config.yaml
arch: "convnext"
model: "image classifier"
dataset: "cartoon faces"
train_examples: 50862
image_size: 40
grayscale: true
crop_scale_min: 1
horizontal_flip: false
cutout: 0.4
targets: ["hair colour"]
num_classes: 12
isotropic: true
norm: "layernorm"
activation: "squared_relu"
mlp_ratio: 4
inner_norm: false
moe: "top_k"
num_experts: 32
moe_every: 2
expert_mlp_ratio: 0.5
experts_per_token: 1
shared_expert: false
patch_size: [4, 4]
conv_stem: false
layers: 8
width: 384
kernel_size: 5
loss: "cross_entropy"
residual_init: "zero_last"
optimizer: "adamw"
lr: 0.00083
beta1: 0.9
beta2: 0.95
eps: 1e-08
grad_clip: 1.0
steps: 29800
batch_size: 256
epochs: 150.0
lr_schedule: "step"
warmup_steps: 1490
weight_decay: 0.0
Rows from block 5 of a small image classifier, named by matrix and row number. Rows with one number within an expert belong to one neuron, the router's apart. Each number is 128 + 32 x the weight over its row's rms, rounded and kept within 0 to 255. All counts start at 0.
After each expert's rows are labels from the 100 images, of 14848, where the router gives the expert most weight on average: "responds to" is what is common among them; "lies over" is the class under the peak. Only what is clearly more common there than usual is listed. The data: cartoon faces.
# router: router (model.blocks.5.mlp.router.weight, 32x384), inputs 154-230
# up: expert up (model.blocks.5.mlp.up, 32x192x384), inputs 154-230
# down: expert down (model.blocks.5.mlp.down, 32x384x192, transposed), outputs 154-230

# expert 31
router.31 [124 127 132 169 117 165  98 168 135 106 144  98 114 171 139  98 112  77 141 145 162 174 155 156 184 205 117 174 157 181 114 157  98 162 140 102  98 169 136  89 164 146  94 129 152 122  91 126 144 173 144 127 165 102 151 112 134 155 128 182 127 113 158 131 193 153 110 183 134 168 143 138 102 113 162  74 174]
up.0 [189 148 113 152 138 110 135 156 152 132 143 154  65 187 190 144 109 123 141  89 114 108 130  76 147 110 124 154  99 161 174 128 102 123 124 102 138 152  85 104 133 169 101 168  81 156  78  35 101 133  72 152 152  84  98 118 118 116 115 152 123  69 169 133 174 177  69 116 118  96  81  93  93 181 172 166 122]
down.0 [185 107 120 137 165 139 116 109  91 120 150 135 150 139  95 183  78 116 144 132  70 160 111 150 123 132 130  68 113 134 107 175 103  99 115 128 132  92 133 105 139 164 149 170 141 179 175 120 148 146 164 142 176 131 121 112 143 122 144  74  66 156  98 117 163 139 172 104  67 106 136  75 184 110 156 169 145]
responds to: beard; sunglasses
lies over: backdrop

# expert 21
router.21 [130 107  92 172 117 110 116  93 101 109  98 182  95  97 101  50 150 134 172 116 109 138 143 132 172 120 165  69 132 170 144  53 145 136 152 142 139  83  82  95 149 113 168 135 106 121  85 112  79 135  95 181 173 190 122 154  90 181 112  86 117 104 124 154 127  82 122 121 122 106 141 164  87 107 102  93 166]
up.0 [152 116  99  82 134  97 145 181 128 158 111 154  97 106 199 147 124 118  62 147 172 140 116 136 163 131 162 159 153 149 104 122 136  86 116 122  95 116 135 137 118 134  81 213 105 159 134 159 113 160  72 184 152 158 131 159 130  97 105 166 167 125 100  39 184 143  91  60 128 107  76 108  99 141  99 161  72]
down.0 [ 89 120 110  62 152 170 129  95 137 122 141 172 156  37 124  86 169  93  91  79 110  88 134 114 138 140  72 136 146 108 146  69  94  64 178 101  77 118 125 168  70 121 151 155 142 168 165 133 137 127 172  97  98 165 220 131 131 157 114 182 172 116 143  22 190 149 112 118 127 132 114 135 139 148 142 107 139]
responds to: black hair; curly hair; spiky hair
lies over: skin

# expert 1
router.1 [139 127 126 184 108 142  95 141 110 165 128 152 166  79  94 125 178  99 156 175 167 170  96 154 123 102 105 134 103 138  88 121 139 153 125 155  98 134 120 165 127 168 147 120 122  23  52 113  82 117 109 143  80  95 156 102 114 119  97 150 139 125 142  80 149 119 137  96 115  93 142 179 164 110 115 127 153]
up.0 [131 126 140 187 107 161 135 115 162  92 148  64 127 144 122 132 154  99 141 112  77  98 117  67 170 165 151 138 152 164 122 166 139 103 112 149 109  75 164  99 163 115 132 141 155 107 136 135 136  96 128 147 110  92 105 116 157 140 190 125  73  92 152  42 113  88 210 105  98 133 134  93 136 102 134 119 143]
down.0 [109 125 112 115  94 166 165 110 130 178 138  61 121 180 123 162 146 126 184 166 123 125 126 167 138 131 147  91 127 131  96 110 122 162 107 148  73 128  84 107 142 141 110 126 101 124  93 156 113 118 117 172  93 127 155  81 133 134 179  86  98 116 107 112 144  84 163 120  98 110 153  63  79 156 168 116 125]
responds to: teal hair; long hair
lies over: backdrop

# expert 22
router.22 [111 118 105 139 147 121  78 101 139  99  46 140 116  89 122 129  88 133 158 120 164 112 142  77 183 150 137 177 160 125 131 103  88  85  80 137 181 133 148 118  96 112 114  88 154  85  78 135 117 126 185 142 137 179 155 131 113 110 176 174 102 180 143 156 146 120 180 123 199 147  90 110 157 142 143 144 159]
up.0 [125 139 148 120 137  54 116 168 121  66 102 175 126 128 101 108 135 188 114 166  78 146 131 103 121 104  88 160 151 135 154 131 129 112 145 134 126  54 110 142 118 164 169  86 150 126 126 154 136 116 110 139  74 162 103  96 132  87 130 133 130 132 162 105  97 125  62 175 153 209 130 111 125 137  66 139 168]
down.0 [ 54 166 169  84  85  88 167 157 106 135 125 133  44 119 168 104  85 148 120 149 144 136 162 136 114 136 129 191 145 104  78 139 110 129 135 155 163 154 129 131 142  84  97  98 124  71 102 124 165 143  77 161  58 116 151 107  88 171 159  69 123  83 134 148 118 133 103 166 142 164 124  95  99 130 151 143 166]
responds to: orange hair
lies over: backdrop

# expert 28
router.28 [141 142 106 176 112 113 105 103  96  85 160  95  83 208 156 145 109 123 128 121 174  99 168 127 174 193  75 125 101 159  57 103 147  94  99 169  88 162 196 145 109 174 113  99 133 168 119 118 181 103  91  95 211 148  75 144  97 127 125 136 186  68 160 168 127 147 110 103 115 198 128  52  84 113 166 120 112]
up.0 [160 164 126  65 125 122 170 221 164 123 157 174 149 186 104  94 124 109 174 161 143 108 155 176  99 166 137 172  93 118 144 115 135 121 123 119  92 105 135 179 144 146 133 151  96 141 151 120  80 140 124  98 112 103 181 149 128  72 147  86  86  62 186  49 210  95 178 105 114 108 148 153 130 108 119  44  70]
down.0 [ 64 137  93  91 149 160 127  83 109 161 166 131 129 166 135 149 183 166 156 130 118 168 162 162  94 148 129 107 147 131 135 140 138  89 157  56  97  96 208 103 140 136  64 168 158 123 189  84 148 181 149 181 114 136 169 131 137  96 156 103 102 162  77 147 116 220 208 117  91 151 112  95 158  96 106 103 142]
responds to: beard; brown hair; green hair
lies over: hair

# expert 14
router.14 [120 146 168 129 125  85 149 125 149 138 157 133 172 120 117 159 108 126  99 130 117  99 131 158  76  93  96 161 135 117 148 123  67 137 140 150 130  95  87  76 100 134 104 155 119 120 201 145  88 208 111 148 126 159 113  70  83 130  63 124  91 142 130 141 117  97 158 155  66 142 138 185 143 124  77  98 164]
up.0 [104 121 105 128 132 138 156 167  71  96 140 111 154 123  97 205 135 124 141  38 137 150 203 123 171  93 121 171 190 137 126  80  82 111 130 150 116 115 133 113 120 146 129 101 192 167 126  90 100 115 191 130  75 166  67 113 169 123 127  78 115 129 114 134 101 140 103  77 130 181 106 172 130 124 108 149  60]
down.0 [133  69 153 173 106 117 119 114 147 157 150 101 111 100 155  66  84 100 124 100  92  74 170 152 156 132 146 132 119 121 114 145 110 155 162 173  84 206 119 121 134 115 154 124 122 144 138 168  60  73 136  85  89 160 179  99 108 139  89 160 119 119 145 137 148 104  88 151 142 183  42  84 138 163 204  75  86]
responds to: long hair; pink hair; yellow hair
lies over: hair

# expert 7
router.7 [138  80  92 146  79 188  75 126 132 123 107  73 152  66 130 161 119 198 130 110 125  89  91 120  56 127  80 105 143 123 114  86 150 124 160  97  99 171 188 136 125  83 107  46 143  89 128 106 148 174 105 148 122 126 136 199 127 129 126 110 138 134  69 153 129 142 109 137 127  86 109 158 110 130 122 127  98]
up.0 [133 115 168 155 170 175 103 120 165 125  92 130 116 101 123 112 169 119 169 149  82  99 130 157 149  78 147 174 137 110 115 149 131 108 126 130 194 169 151 100 121 115  77  87 157 154 159  96  91 115 113 178 131 177 143 110  82 116 129 171 143 178 171 122 109 105 133 162 162 156 129  46 140 103 176 147 116]
down.0 [159 102 153  97 132  36 150 150 123  91  85 118 122 185 141 181 104  96 165 180 141 152 108 148 151 163 145 132 195 144 109 152 113 110 125 131 196 143 116 112 176  87 135 123  95 141 105 156 137  87  96 165 132 134 109 112 134 142 155  81 111 113 117 159 135 134 186 136 148 104 104 136 104 170 174 141 101]
responds to: green face; orange hair
lies over: skin

# expert 15
router.15 [143 203 139 177 162  76 136 124 120 121  91  65 109  88 132  89 141 171 146 142 114  90  77 137 158 157 180  83  70 157  70  91 148  81 179 127 105 114 122 132  98 160 117  46 139 148 160 121 145 131  80 134 130 100 127 106 132 107 134 137 126 212 120 170 103 139 139  67 171 120  97 146 135 140 141 182  82]
up.0 [158 113 124 103  99 141 127 170 135 160 124 159 125 164 157 165 145 133 179 133 126 154 214  99  72 120  96 140 185 118 136 122  81 128 111 142 130 180 194 150 146  88 135 128 147 177 182  97 135 111 164 139 114 162 132 101 110 119  94 149 173  93 147 119 152  92  97 143 121 137  94  80 124 112  73 166 135]
down.0 [117 124 169 124  89 171 163 107 100 158 130 103 153 132 138 118 114 113 162 124 215  23  67 133 107 124 121 123  85 106  75 105  80 170 166  82  87 127  80 127 158 123 194 148  61 151  94  70 180  93 146  62 113 130 133 120 105  88 126 136 114  94 208  69 117 109 131  65 183 116 189 130 128 155 154  87 147]
responds to: green hair
lies over: skin